Weights of a small image captioner: encoder depths [2, 2, 2, 2], 71.0 epochs.
Rows from block 4 of the text decoder of a small image captioner, named by matrix and row number. Rows with one number belong to one neuron. Each number is 200 + 40 x the weight over its row's rms, rounded and kept within 0 to 999. All counts start at 0.
After each neuron's rows are labels from the 100 texts, of 14848, where the neuron reaches its highest value: "tokens" is the input token at the peak. Only what is clearly more common there than usual is listed. The data: small charts drawn from random numbers.
# fc1: MLP up (decoder.blocks.4.mlp.fc1.weight, 256x128), inputs 0-127
# fc2: MLP down (decoder.blocks.4.mlp.fc2.weight, 128x256, transposed), outputs 0-127

fc1.147,200,200,200,200,200,200,200,200,200,200,200,200,200,200,200,200,200,200,200,200,200,200,200,200,200,200,200,200,200,200,200,200,200,200,200,200,200,200,200,200,200,200,200,200,200,200,200,200,200,200,200,200,200,200,200,200,200,200,200,200,200,200,200,200,200,200,200,200,200,200,200,200,200,200,200,200,200,200,200,200,200,200,200,200,200,200,200,200,200,200,200,200,200,200,200,200,200,200,200,200,200,200,200,200,200,200,200,200,200,200,200,200,200,200,200,200,200,200,200,200,653,200,200,200,200,200,200,200
fc2.147,200,200,200,200,200,200,200,200,200,200,200,200,0,200,200,200,200,200,307,200,200,31,200,200,200,200,200,200,200,200,200,200,200,200,200,0,200,200,200,200,144,200,200,200,91,200,200,200,200,200,146,200,226,200,200,200,200,200,200,200,200,200,200,200,200,200,200,200,200,200,200,200,200,200,200,200,200,200,200,200,200,200,200,200,200,200,200,200,200,200,200,200,200,200,200,200,200,200,200,200,200,200,200,200,200,200,200,200,200,200,200,200,200,200,200,200,200,200,200,200,200,200,200,200,200,200,200,200
tokens: "<end>"

fc1.1,200,200,200,200,200,113,200,148,200,200,200,200,200,200,200,200,200,200,200,200,200,200,200,200,200,0,200,200,200,200,200,112,0,200,200,200,200,200,200,200,200,200,200,200,200,200,200,55,200,200,200,200,200,200,200,200,200,200,200,200,200,200,200,200,200,200,200,200,200,200,200,200,200,200,200,200,200,200,200,200,200,200,200,200,200,200,200,200,200,200,200,200,200,200,200,200,200,200,200,200,200,200,184,200,200,200,200,200,200,200,200,200,200,200,265,200,200,200,200,200,200,200,200,200,200,200,200,200
fc2.1,200,200,200,200,200,200,200,200,200,541,200,200,200,200,200,200,200,200,200,200,200,200,200,200,200,200,106,200,200,200,200,200,200,200,200,200,200,200,200,189,321,200,200,214,200,200,200,200,200,200,200,200,200,200,200,200,200,200,200,200,200,200,200,200,200,200,200,200,200,200,200,200,200,200,200,200,200,200,200,200,200,200,200,200,200,200,249,200,200,200,200,364,200,200,200,200,200,200,200,200,200,200,200,200,200,346,200,200,200,284,200,200,200,200,200,200,200,200,200,285,200,200,200,200,200,200,200,200
tokens: "l"; "e"

fc1.73,200,200,200,298,200,200,200,200,272,200,200,200,200,235,200,200,200,200,81,200,200,200,200,200,200,200,261,172,200,200,200,200,0,200,200,200,200,200,200,200,200,200,200,200,200,200,196,200,200,200,232,200,200,200,200,200,200,200,200,200,200,256,200,200,200,200,200,200,200,200,163,200,200,200,200,330,200,200,200,200,200,200,238,200,200,200,200,200,171,200,200,200,200,338,200,200,200,200,200,200,200,200,135,200,200,275,186,200,83,200,200,200,200,200,293,200,200,223,200,115,200,200,200,252,200,200,200,61
fc2.73,200,200,200,200,200,235,200,200,200,341,200,200,200,200,200,200,200,219,286,200,200,288,80,200,212,200,200,200,200,200,140,200,200,295,200,200,200,200,200,200,200,200,200,200,200,200,200,200,200,200,200,200,200,200,200,200,200,200,200,200,200,200,181,200,200,237,200,200,96,200,200,200,200,200,200,200,45,200,200,200,225,200,200,200,200,200,200,200,200,200,200,200,200,200,200,200,200,200,200,200,111,200,200,200,200,293,198,200,200,200,200,200,200,200,200,200,200,200,200,200,200,200,200,200,200,200,200,0
tokens: "<end>"

fc1.50,200,200,200,200,200,200,200,200,200,200,200,200,200,200,200,200,200,200,200,200,200,200,200,200,200,0,200,344,200,200,200,0,200,200,200,200,200,200,200,200,200,200,200,200,200,200,200,200,200,200,200,200,200,200,168,200,200,200,200,200,200,200,200,200,0,200,200,200,200,200,200,200,200,200,200,200,200,200,200,200,200,200,200,200,200,200,200,200,200,200,200,200,200,200,200,200,200,200,200,200,200,200,200,200,200,200,200,200,200,200,200,200,200,200,200,200,200,200,249,200,200,200,200,200,200,200,200,200
fc2.50,200,200,144,200,200,200,200,200,200,200,200,200,200,200,200,200,200,200,200,200,200,200,200,200,200,200,200,188,200,200,200,200,200,200,200,611,200,200,200,200,200,200,200,200,200,200,200,200,200,200,200,200,113,200,200,200,200,209,200,200,200,200,200,200,200,200,200,200,200,200,200,200,200,200,200,200,200,200,200,200,200,200,150,200,200,200,200,200,200,200,200,200,200,200,200,200,200,200,200,200,200,200,200,200,200,200,227,200,200,200,200,200,200,200,200,200,200,200,200,298,200,200,200,200,200,200,91,200
tokens: "l"

fc1.180,200,200,200,200,248,200,173,200,200,192,200,200,200,266,200,200,200,200,185,200,107,200,310,200,193,200,200,74,215,200,200,54,163,214,169,386,200,200,200,179,200,183,261,200,200,106,200,200,200,200,200,200,200,163,200,199,200,186,238,200,214,200,200,200,200,181,200,200,200,200,200,200,200,269,181,223,200,80,243,244,200,165,200,200,200,200,200,166,172,130,200,200,226,200,200,200,200,200,200,301,200,200,200,200,224,200,200,200,200,200,200,188,220,287,200,259,200,200,200,111,200,200,200,301,200,200,110,139
fc2.180,200,200,200,257,162,200,200,200,200,200,200,176,200,222,233,200,200,200,200,200,236,200,247,200,224,200,242,234,200,200,200,200,200,200,295,48,174,200,200,234,200,200,104,200,200,232,200,200,190,201,200,200,287,200,200,200,244,158,200,200,200,200,56,200,88,324,200,200,200,200,200,200,200,117,200,200,200,306,171,134,200,222,257,200,237,200,200,200,200,222,200,200,200,297,273,98,200,200,200,126,200,120,200,200,166,200,200,200,200,139,261,108,154,200,200,200,200,200,200,200,200,200,200,200,200,200,238,200
tokens: "d"

fc1.62,200,200,200,200,186,232,200,200,200,200,200,200,200,167,298,200,200,200,217,200,200,200,200,247,200,200,200,200,200,200,200,173,235,200,273,175,200,200,200,185,200,200,161,200,211,162,200,118,200,144,157,200,256,200,200,181,200,200,200,200,200,245,200,200,320,200,200,200,200,200,200,231,192,84,200,275,200,200,200,200,200,168,205,200,199,200,200,212,170,288,200,200,192,252,248,136,200,200,200,200,270,200,200,200,226,200,158,264,200,200,186,200,200,182,200,0,200,141,186,200,201,200,397,200,200,200,216,200
fc2.62,200,128,182,200,200,200,254,200,132,160,200,200,170,200,295,252,200,107,318,265,200,200,124,142,200,200,118,70,200,150,152,135,248,267,162,212,260,215,200,190,200,200,150,200,200,200,173,200,225,196,219,200,135,200,200,200,193,200,200,200,200,200,201,200,352,200,200,198,200,164,150,195,104,239,200,200,228,183,174,344,200,123,200,200,212,200,200,200,200,200,200,200,271,200,200,205,203,200,174,200,200,200,200,224,200,181,200,166,200,200,170,200,200,200,122,200,200,200,200,200,200,142,254,185,200,200,200,200
tokens: "e"

fc1.237,200,200,200,200,200,173,200,200,200,25,200,200,220,200,200,200,200,40,200,200,85,200,200,200,200,200,200,200,200,200,201,170,200,200,200,200,200,200,200,200,200,200,200,200,200,200,200,200,200,200,200,200,200,200,200,200,200,200,513,200,200,200,207,200,167,200,200,200,200,200,200,200,200,200,200,200,200,200,200,200,200,200,200,200,200,200,200,200,200,200,200,200,200,200,200,200,200,200,200,200,200,200,21,200,200,200,200,200,200,200,158,200,200,200,200,200,200,200,200,200,200,200,200,200,200,200,200,200
fc2.237,200,200,200,200,200,200,200,200,200,200,200,200,200,200,200,200,200,200,200,200,200,200,200,200,200,200,200,200,200,200,200,200,200,200,200,200,200,200,200,200,200,200,81,200,200,200,200,348,200,200,608,200,200,200,200,200,200,200,200,200,200,200,200,200,200,200,200,200,200,200,200,200,200,200,200,200,200,200,200,200,200,200,200,200,200,200,200,200,200,200,200,200,200,200,200,200,200,200,200,200,200,200,200,249,200,200,200,200,200,200,200,200,200,200,200,200,200,200,200,200,200,200,200,200,200,200,200,200
tokens: "<end>"

fc1.12,200,200,200,200,32,200,200,200,200,295,200,200,124,200,200,200,281,200,110,188,200,200,161,200,200,161,200,200,174,200,200,324,200,200,299,200,200,156,200,200,200,200,85,200,200,200,200,200,162,157,200,67,200,200,200,200,200,347,148,200,200,200,200,200,200,200,128,200,200,200,200,200,200,200,216,200,200,200,200,200,200,200,200,200,142,200,200,200,200,213,200,200,200,200,200,97,200,200,200,200,200,200,322,200,200,200,315,200,200,200,215,200,200,200,200,133,200,200,200,273,200,200,200,200,200,200,200,200
fc2.12,200,200,200,155,200,200,200,200,200,147,200,200,283,200,200,200,200,200,200,200,200,200,200,180,270,200,200,200,200,284,200,200,128,200,74,400,215,200,200,200,200,200,200,200,200,200,200,200,200,200,200,53,180,191,200,200,200,200,200,200,200,284,283,200,200,200,200,200,200,200,200,200,200,200,200,200,200,200,200,200,200,200,262,386,200,200,200,200,207,116,200,200,200,200,200,252,200,200,200,200,200,200,200,50,200,200,200,200,200,200,200,200,200,200,200,311,200,200,200,200,200,200,200,200,200,200,200,186
tokens: "e"

fc1.145,200,200,200,200,200,200,200,200,200,200,200,200,200,200,200,200,200,200,200,200,200,200,200,200,200,200,200,200,200,200,200,260,200,200,200,200,200,200,200,200,200,200,200,200,200,200,200,200,200,200,200,200,200,200,200,200,200,200,200,200,200,200,200,200,200,200,200,200,200,200,200,200,200,200,200,200,200,200,200,200,200,200,200,200,200,200,200,200,200,644,200,200,211,200,200,200,200,200,200,200,200,200,200,200,200,200,200,200,200,200,200,200,200,200,200,200,200,200,200,260,200,200,200,200,200,200,200,200
fc2.145,200,200,200,200,200,200,200,200,200,0,200,200,200,200,200,200,200,200,200,200,200,200,200,200,200,200,200,200,200,200,200,200,200,200,200,200,200,200,200,200,200,200,200,200,200,200,200,200,200,200,200,200,200,200,200,200,200,200,200,200,200,349,200,200,200,200,200,200,200,200,200,200,200,200,200,200,200,200,200,200,200,200,200,392,200,200,200,200,200,200,200,200,200,200,200,200,200,200,200,200,200,200,200,0,200,200,200,200,200,200,200,200,200,200,200,200,200,200,200,167,200,200,200,200,200,200,200,200
tokens: "l"

fc1.137,200,200,200,200,200,200,200,200,200,200,200,200,378,200,200,200,200,23,200,200,117,200,200,200,200,200,200,200,200,200,200,200,200,200,0,200,200,200,200,200,200,56,200,200,200,200,200,200,200,200,200,200,200,200,200,200,200,200,200,200,200,200,200,200,200,200,200,200,200,200,200,200,200,200,200,200,200,200,200,200,200,200,200,200,200,200,200,200,200,200,200,200,200,200,200,200,200,200,200,222,200,200,59,200,200,200,200,200,200,200,200,200,200,200,200,200,200,200,200,200,200,200,200,200,200,200,200,200
fc2.137,200,200,200,200,200,200,200,200,200,200,200,200,122,200,200,200,200,200,200,200,200,200,200,200,200,200,200,200,200,200,200,200,200,200,599,200,200,200,200,200,200,200,200,200,200,200,200,200,200,200,202,200,200,200,200,200,200,200,200,200,200,200,200,200,200,200,200,200,200,200,200,200,200,200,200,200,200,200,200,200,200,200,200,200,200,200,200,200,200,200,200,200,200,200,200,200,200,200,200,200,200,2,200,200,200,200,200,200,200,200,200,200,200,200,200,200,200,200,200,200,200,200,200,200,200,200,200,200
tokens: "<end>"

fc1.117,200,200,200,200,253,200,200,200,200,200,200,200,200,200,200,200,200,200,200,200,200,200,200,200,200,200,200,200,200,200,200,200,200,200,200,200,200,200,200,200,200,200,200,200,200,200,200,200,200,200,200,200,200,200,200,200,329,200,200,200,200,200,200,200,41,200,200,200,200,200,200,200,200,200,200,200,200,200,200,200,200,200,200,200,200,200,200,200,200,200,200,200,200,200,200,200,200,200,200,200,200,200,200,200,200,200,200,200,200,200,200,200,200,344,200,200,200,200,200,0,200,200,200,200,200,200,200,200
fc2.117,200,200,200,200,200,200,200,200,200,579,200,200,200,200,200,200,200,200,200,200,200,200,200,200,200,200,200,200,200,200,200,200,200,200,200,200,200,200,200,200,200,200,200,200,200,200,200,200,200,200,200,200,200,200,200,200,200,200,200,200,200,200,200,200,200,200,200,200,200,200,200,200,200,200,200,200,200,200,200,200,200,200,200,200,200,200,200,200,200,200,200,200,200,200,200,200,200,200,200,200,200,200,200,200,200,200,200,200,200,200,200,200,200,200,200,9,200,200,200,357,200,200,200,200,200,200,200,200
tokens: "<end>"

fc1.34,200,200,200,200,200,200,200,200,78,308,200,200,200,200,279,200,200,200,200,200,200,200,200,200,200,200,200,200,180,200,200,286,200,200,200,200,200,200,200,200,200,200,13,200,200,200,200,200,200,279,200,200,120,200,200,200,200,200,161,200,200,149,200,200,200,200,200,200,89,200,200,200,200,200,200,200,200,200,200,200,200,200,37,200,367,200,200,200,200,200,200,200,200,200,200,200,200,200,200,200,200,200,225,200,200,200,200,200,200,200,200,200,200,200,200,200,200,200,200,200,200,200,200,0,200,200,200,200
fc2.34,200,200,200,200,200,0,200,200,200,77,200,200,200,200,200,200,200,200,200,200,184,207,200,200,200,200,200,200,200,200,200,200,200,200,200,200,200,200,200,200,82,200,301,200,200,200,200,200,200,194,200,200,200,200,200,200,200,200,200,200,200,200,255,114,128,200,200,200,200,200,200,164,200,200,200,200,242,200,265,200,200,200,200,200,200,200,200,200,200,200,200,107,1,200,200,200,200,200,200,200,251,200,200,200,200,200,200,234,200,200,200,200,200,200,200,200,200,294,200,200,148,200,200,200,200,200,200,239
tokens: "d"